From a checkpoint of a small image classifier: 19400 steps.
Rows from block 6 of a small image classifier, named by matrix and row number. Rows with one number belong to one channel. Each number is 128 + 24 x the weight over its row's rms, rounded and kept within 0 to 255. All counts start at 0. Numbers have three digits each.
After each channel's rows are labels from the 100 images, of 14848, where the channel reaches its highest value: "top examples" is what is common among them. Only what is clearly more common there than usual is listed. The data: made-up road signs on poles.
# convs0: first 3x3 conv, stride 2 (model.blocks.6.convs.0.weight, 192x112x3x3, each kernel summed), inputs 0-55
# convs1: second 3x3 conv (model.blocks.6.convs.1.weight, 192x192x3x3, transposed, each kernel summed), outputs 0-63

convs0.46:126140125129145164142081167105149132142162138124119133126106111132135087121115145078121099113102099175148128155082099080126063117121126144117137126128104110134101091097
convs1.46:132137168098147117120145106107145090158167133138095118142132108140169133139151170151063143125110132123168124116107126117122141151090149146115116137141090130128136152098173109141145157079068076
top examples: %; T

convs0.61:086102107152131137109073125138139112113119143147139104111147102152153078109137116087129130128124144167062117111151108120130089142170093110076128150102060113134140106090
convs1.61:100140145097142097129146168095080107107088154135099133121162069122130127129130106049134097128139131101156140160172128155144116089125128122117133140139131126135147120161168134123144154123148066
top examples: H; triangle sign; star

convs0.42:163161102140168135113138091129169125147108128111077132134161149121090163121121082165112108123090164090109120145131136136183109122122125122126117079104128119149132114072
convs1.42:178161127133112145110152178167156119108150159124147116108099148140117122125132126118140109153126108126173109133111144135135090142104111121150136105133165083140117128124133186118121173111060103
top examples: &

convs0.139:134096126125099110081125146114105069133149136109153097139127126098131126127060096114139131132084110117102128122107088090106126105086100102114097177139163160099114114117
convs1.139:137104099128115120110125104114108112121110110130116116122090132097101106117106105147147092086136142109105103127123102082134157090125163136124123134093158158141114139145124114083136119123132134
top examples: 50

convs0.166:156128105141120135129127141131071088131092135146073129112119115144090144112127113090075112126114094102129096106084107105118106137136114130154132055098145095128103078131
convs1.166:125106122130116128127055120142170116151143110109162102131127119103110147127120133111132152119126105130113129140112146131134112127128143132124124121122051086120130132122108129123101132129143104
top examples: ?

convs0.175:159115120108087153110109169100160095120135135098161111136100111092072126066104132152181144110104091126115181102138103073116116125105112133112170155141160177120133118104
convs1.175:111139133117125133115142115124048117111093125124071132128113106101096111109074104129131104122132132123093110142111092096112137143135130145154118106138133122120123128136109102174140135143148132
top examples: 50

convs0.45:165124159141103156090090098100154106107154132125132132187141106144057119109112098154131118123080103120116165095123114135134132136099074144123089121097134142120125141108
convs1.45:117151124135144150134104070139073123084143132099114131140086105104109102097123093098109136108100096108086102092128118104103116146130150113161106119134126119103102113103088090132128122105164164
top examples: 50; E

convs0.59:114140119113091120122142077121105081119105126146094120144137133146155098125150119109100147132112121127142106148108112139137113143159122156142103109085062126150122107077
convs1.59:107134152121134129131101151124133081111133148140131130149101109111131121150089153118150098081141131109110104144134125146137172115147159113130156124131119151117113125145131102110111169108167066
top examples: ?; R; B

convs0.151:128090105132166124099104110102099103098129120135075134104142099130131121140096112105114107141086143123122124105064133080136083087093142107145112147113143099137096100108
convs1.151:157104132137146135138099072141108136093130121141143137115114136149114170121133118112083108101135146160142135132169100138127122108089132127130136137142128141126119124138105120129132110130081137
top examples: 90; 30

convs0.144:139129189176141120111103099133134109122122142115104152105165086120127152112081132110135112171108161161095140078125117080110144121095108105105114148132148111163129123097
convs1.144:144055119118111105096063110127136089120076108117095130114076099131087163113109105135112094097157118148110112140086146080125132098116104163141121119101134152129148125147141133054136111134060125
top examples: 50; star

convs0.110:080106141134141132100107160135173109102106150150083117125138159114111095151121125099103127111145125105081111076101106085143120146147167113132176143100058146114120096112
convs1.110:104113110108110102165085102061117152125124115148138124104133064133113144134125144102098122046130136133123138106109112118118096121069092137108136157128080118096104140126145110153111085140076129
top examples: triangle sign; %; cross

convs0.125:124124120125136198109125121133128094125135130133123141124140134115128106082128080125104138104126122069124117105114109078150145120099159123092156082157153140101132072095
convs1.125:070112118150100173129131184103107125131093149153135124123106103149113111115107105124123107082124125111138108116122133100138121168119118110127127098144123117167139102128140119126160170147064111
top examples: 50

convs0.23:075091132138121143117074097146135107126116110130093132075125105130107102127100129070123120158111155147098161109101135104115143124119152100128106155103086108098135109130
convs1.23:110141115072124101119053079081133109174146103090103107096104082105140134136113148160106134097119138154119134134134136100113125072082131136127123137110064121115143134098148115094124104098093058
top examples: triangle sign; arrow up; cross

convs0.99:107119129125113133135119153130140148130150125107115174122138156136119113156101114112087103080122120100104059096108137081139100139152127157125177136117109102101115074134
convs1.99:092092083147118120101135062113083127101106109128139138096105144129131107119074118115125065065128102123115156146096085127097123099090139131115123142117158124127145122120127088115113128091127133
top examples: ?; !

convs0.100:142111113145138126089110146143157149125136156170105153071127145151109118121150135096119113111097124115110121068130123087132110116120132119102200123100127136101118076111
convs1.100:069135130121098157112085105102056125119125147147128134158125124107113124122117148112121135127123135111142143093124161162084093157101136108076122145136085115173125115142122151152131140133127147
top examples: %; 90

convs0.123:145124130131130112114070188120192130119124134120101124117138123111085121135125130118117138119111147094110151117145111095134116109148131116094172125086084144120137096120
convs1.123:088124124126141129114180072144101117126175135124126117100140103135128115126122149100069110097122122122133143118107121133107103086048142125077093117091089125153113123111138114126130114093099141
top examples: %

convs0.81:135137125113135105100093171122098102124107137127126123098120104103116133111094116061106121124148105101099134129134130081116163139123101112097160056112145118129104092111
convs1.81:094112145119159105124083151158188129166160145127146120205136126141126120117116134104169137124159125122132089110119150153132161138183130126093145144111096132149132140152150147144130151119165078
top examples: %

convs0.183:128117077139154107112110131102145106130095127127139095107133107146137127103127098106124117112072123106114120105131127091154120110181145139072141104107113116108111084122
convs1.183:125157106105135128117061182120072132096103172133135118107116106139138121128113150113164111126171129130179120131154137144148128140166120119129146115102108113112139133150164156117147117129111116
top examples: H; Z

convs0.111:108167101121158124135129183098056106120112117107106134150116119132126106117090131073080103131120097115111116121071090124100118135106112109107114128107187098152112119141
convs1.111:103110108127125084084132130152138101106109104102155126117130172102122141112113108133137126117140106138106119106087116127127149068143137120129139111093123075109122134137144128130107159127105132
top examples: 90; 30

convs0.67:089130128134129147103074151128165083105139151175076133141162163122102104142141119114134159112137131102103105117128156099132112153156145148121165078110057145116136117108
convs1.67:078135140126081126109077134127098124139129142143132135100150042115111138119118128088076131094135119108124126110095108125114066119063122111092124119113077123160128116126141100163117122114128107
top examples: %

convs0.94:100095144164122113136094129119128077105118147124114123128163103134070111112109069088131128101096150135101109086110114116117121138118183131117185136073115138120121129108
convs1.94:122119119136134090147059078119098126170138155127094144098135108141094093140130119107088129099127137119133131129148075105135103135150073134151087115135139138115123115118147150109125118152102129
top examples: ?; triangle sign

convs0.14:116069142120135155103134054152087063115086127134077116139159143160123113124116102118092122122087142122132101081104118126142121123146137113141110070100095098094103142113
convs1.14:092112133116109137137049151089139117101112124127125129114135122098112115112109122090104100116126105087136109098102133104130170135100139129102110117093148086129121116113134080154132155112160077
top examples: triangle sign; P; ?

convs0.179:116134096145131145151094132113093084106134133140075130157114169137127098105145092108112133134087112098105097105134122119097098149180127151129119088090139104102102084086
convs1.179:145148127123101122135055162125127142128083138131144107095144125126114127119109121158125104108135097135140103119132104116107120106127139094149130098092068119122114107115140147110158147151074113
top examples: ?

convs0.91:107097100144115109119125188105212088105135141141129120115115125124143118141099143106130167126137108098108108083147136087122161128083164112126157120121116154108157095097
convs1.91:094113101116133141126101134138119166105123080115113124155119113100121126131131127092124127156127143138106131107099167138120103123048129143117119148159111152125151150095118167085127082151046193
top examples: %

convs0.109:106172094143105108120176130130090184132153118142140147095155135096144118130155096087098112122130088133150114095123144134142134125126091117100121135125128100128119025123
convs1.109:128110154117179117116108126124088112116108098131145140105150189163130142118115156139101132139134131137142107129141109125167107132151133127166095135122104140144134117146147120095127143149111166
top examples: 90

convs0.184:195101103147119132118133145121126097120090124106093112168122131071095123139096103138133111133094130115102135082108095074148085118123107126100147125094129131105118167125
convs1.184:120121118160064121102076092132113098132111147095125098121134097138094134087088075124129146110121112110141116135103059119129079112095150124099134095139072127140107108115139113084129115112119120
top examples: 50; E

convs0.37:086086175120171171121145142151153074128114137130113121118141133099088153129106131120115128141132155166106111104142148108178113131117171139082155119128150133100131083079
convs1.37:093118112134137106113110184121089140130142104145110108154119027154117097110120120107157097088130099150127104129117141141128059149140123112159128133090156091152134141128134140161117118155094094
top examples: &

convs0.49:140130089148105113128130116152100114119103148124131131119123126116080075124140094132099163146127118091132131123149117131122134146094119098116146050127087140122115079133
convs1.49:082159131115142136164121175119159146153149124143166124130144162155139115114150122143143131150130126162171122113139145129150153167148116129151127103115125129124113120127174125147121134164108138
top examples: ?

convs0.47:090084131154120135125081077146148107112139113129097135088162087140117084125116136089129127150131152153095129099098131083103130118120136098126119149110095106114136117131
convs1.47:123121110083109109131086055079123120180125108099104106122102127088153141124151133149112122129118136138106147117121126126119121078084147129114127138106088123122153126101136108101106098107142104
top examples: triangle sign; arrow up; cross

convs0.113:090102156130076135096112113137111098109116124130089115109142136096090106124113125102101105143139130121088105049117133086158112141156110131131132138094132126139108061134
convs1.113:133060116097149120131105131161171134145147072148155113120145129134155155109108112121134169101140117137139129105129123161101151161128093101107132131122165123120122122132079079191123073148112111
top examples: 90

convs0.60:087136100158147144101081113136123088130104134148138115117101101107149080106107128132133159145143112122096107110170102105103160127136083109118078110111071110134126105102
convs1.60:106152123106138096131141157111151121100116150140137139124106101183139128137100118116099037102144130124147113160161142097154137119157132152121144121104113122080147153143183109147152150155126019
top examples: H; A

convs0.173:090129092147132109144131100147082114144136124117081152090149100092101143093164108120147110126126132141099134098107121064157157134113153130089140103150127134097135083119
convs1.173:130116132138147141137073129127119150148127129137153137119172096129155120144147156154116130080144135179136133129106115126169091159111134133173131161150132133114179146127154164124135103134060111
top examples: 90; 20

convs0.117:096127128087122083118119178089173108137121139133109152117106131133110107134111117117111120099125135102056121083162096103130105124111143114102180125073083134117114115112
convs1.117:082099104129152133110161147166095144150168118138136107144166060135129139118122134081133122127140121128129125105119119179107106106095123125100121129121123138122123108115158089218159132125159105
top examples: %

convs0.162:134105137168150156087098110110113112108102124112136133121139108097116118106077092125109128116063157110101122075089115065153121114112112110133151139119149137121125123103
convs1.162:109109112127097126092061111093100097104075132146083128092131103101100125113109099107100087098138100106115116112122107121122158130100112141121125087106130115155120109129125117112130134119093148
top examples: 50

convs0.71:131180129131106113126120125092073067114125134128084121147093138128127106113091128104115119124128096114109122179134119108119118154123117128080151115092117099163134098094
convs1.71:114148160096152132103109161116125087149172153112132131162121165114113115144133129106154117134140099103130104127131143173130136141167129129126149121104128090145116134143119161138115158125159085
top examples: ?

convs0.2:146114156173127109115105154094206114099129152138117129124162089128102119103099105114156142113098133097112102124128135128107100127129073135095148133118063106144127142101
convs1.2:099113133137137105099153108139135123148130102118111124110156066101147122139105140125111119114109133097117131105086116146093122130086128131091112097158136133139135133104116105121124152117140066
top examples: &; %

convs0.25:114125165137171153142104111107087086117114148147099140122136138114129096133081093074086119115061134103130138118088094094135114106114196116141151118112137129121087110091
convs1.25:123143140157098094124087113134094145117102141152114141109151118178119147126126107110087109095143129102142127131135106129123090108122132112149150139133131151131157131123135100136141093150058163
top examples: triangle sign; heart

convs0.186:158141114150123152123122105146185107136108137117072136147136117133088161108114099162115101121096166105134138140127105143184135134118153141124108062091122125155137124088
convs1.186:153148140133106127136130158133127136102137176089179109121077118146104133114125092089132149161138098164144105126117137148155081149101163115148138102149104068139113130117106173118123115139089153
top examples: &; 50

convs0.24:113127157128133148134132157124181069114165135111132111101133096094094093133112112131135156115167124112099112110095102105087129128103123128134135089133150166112145111111
convs1.24:058113119138139143106117175133128144154134113090065136101166158112123137135109124114131160144147144114096107138117128174108105114114104150129146139123141097143163140140118168167134145141108204
top examples: &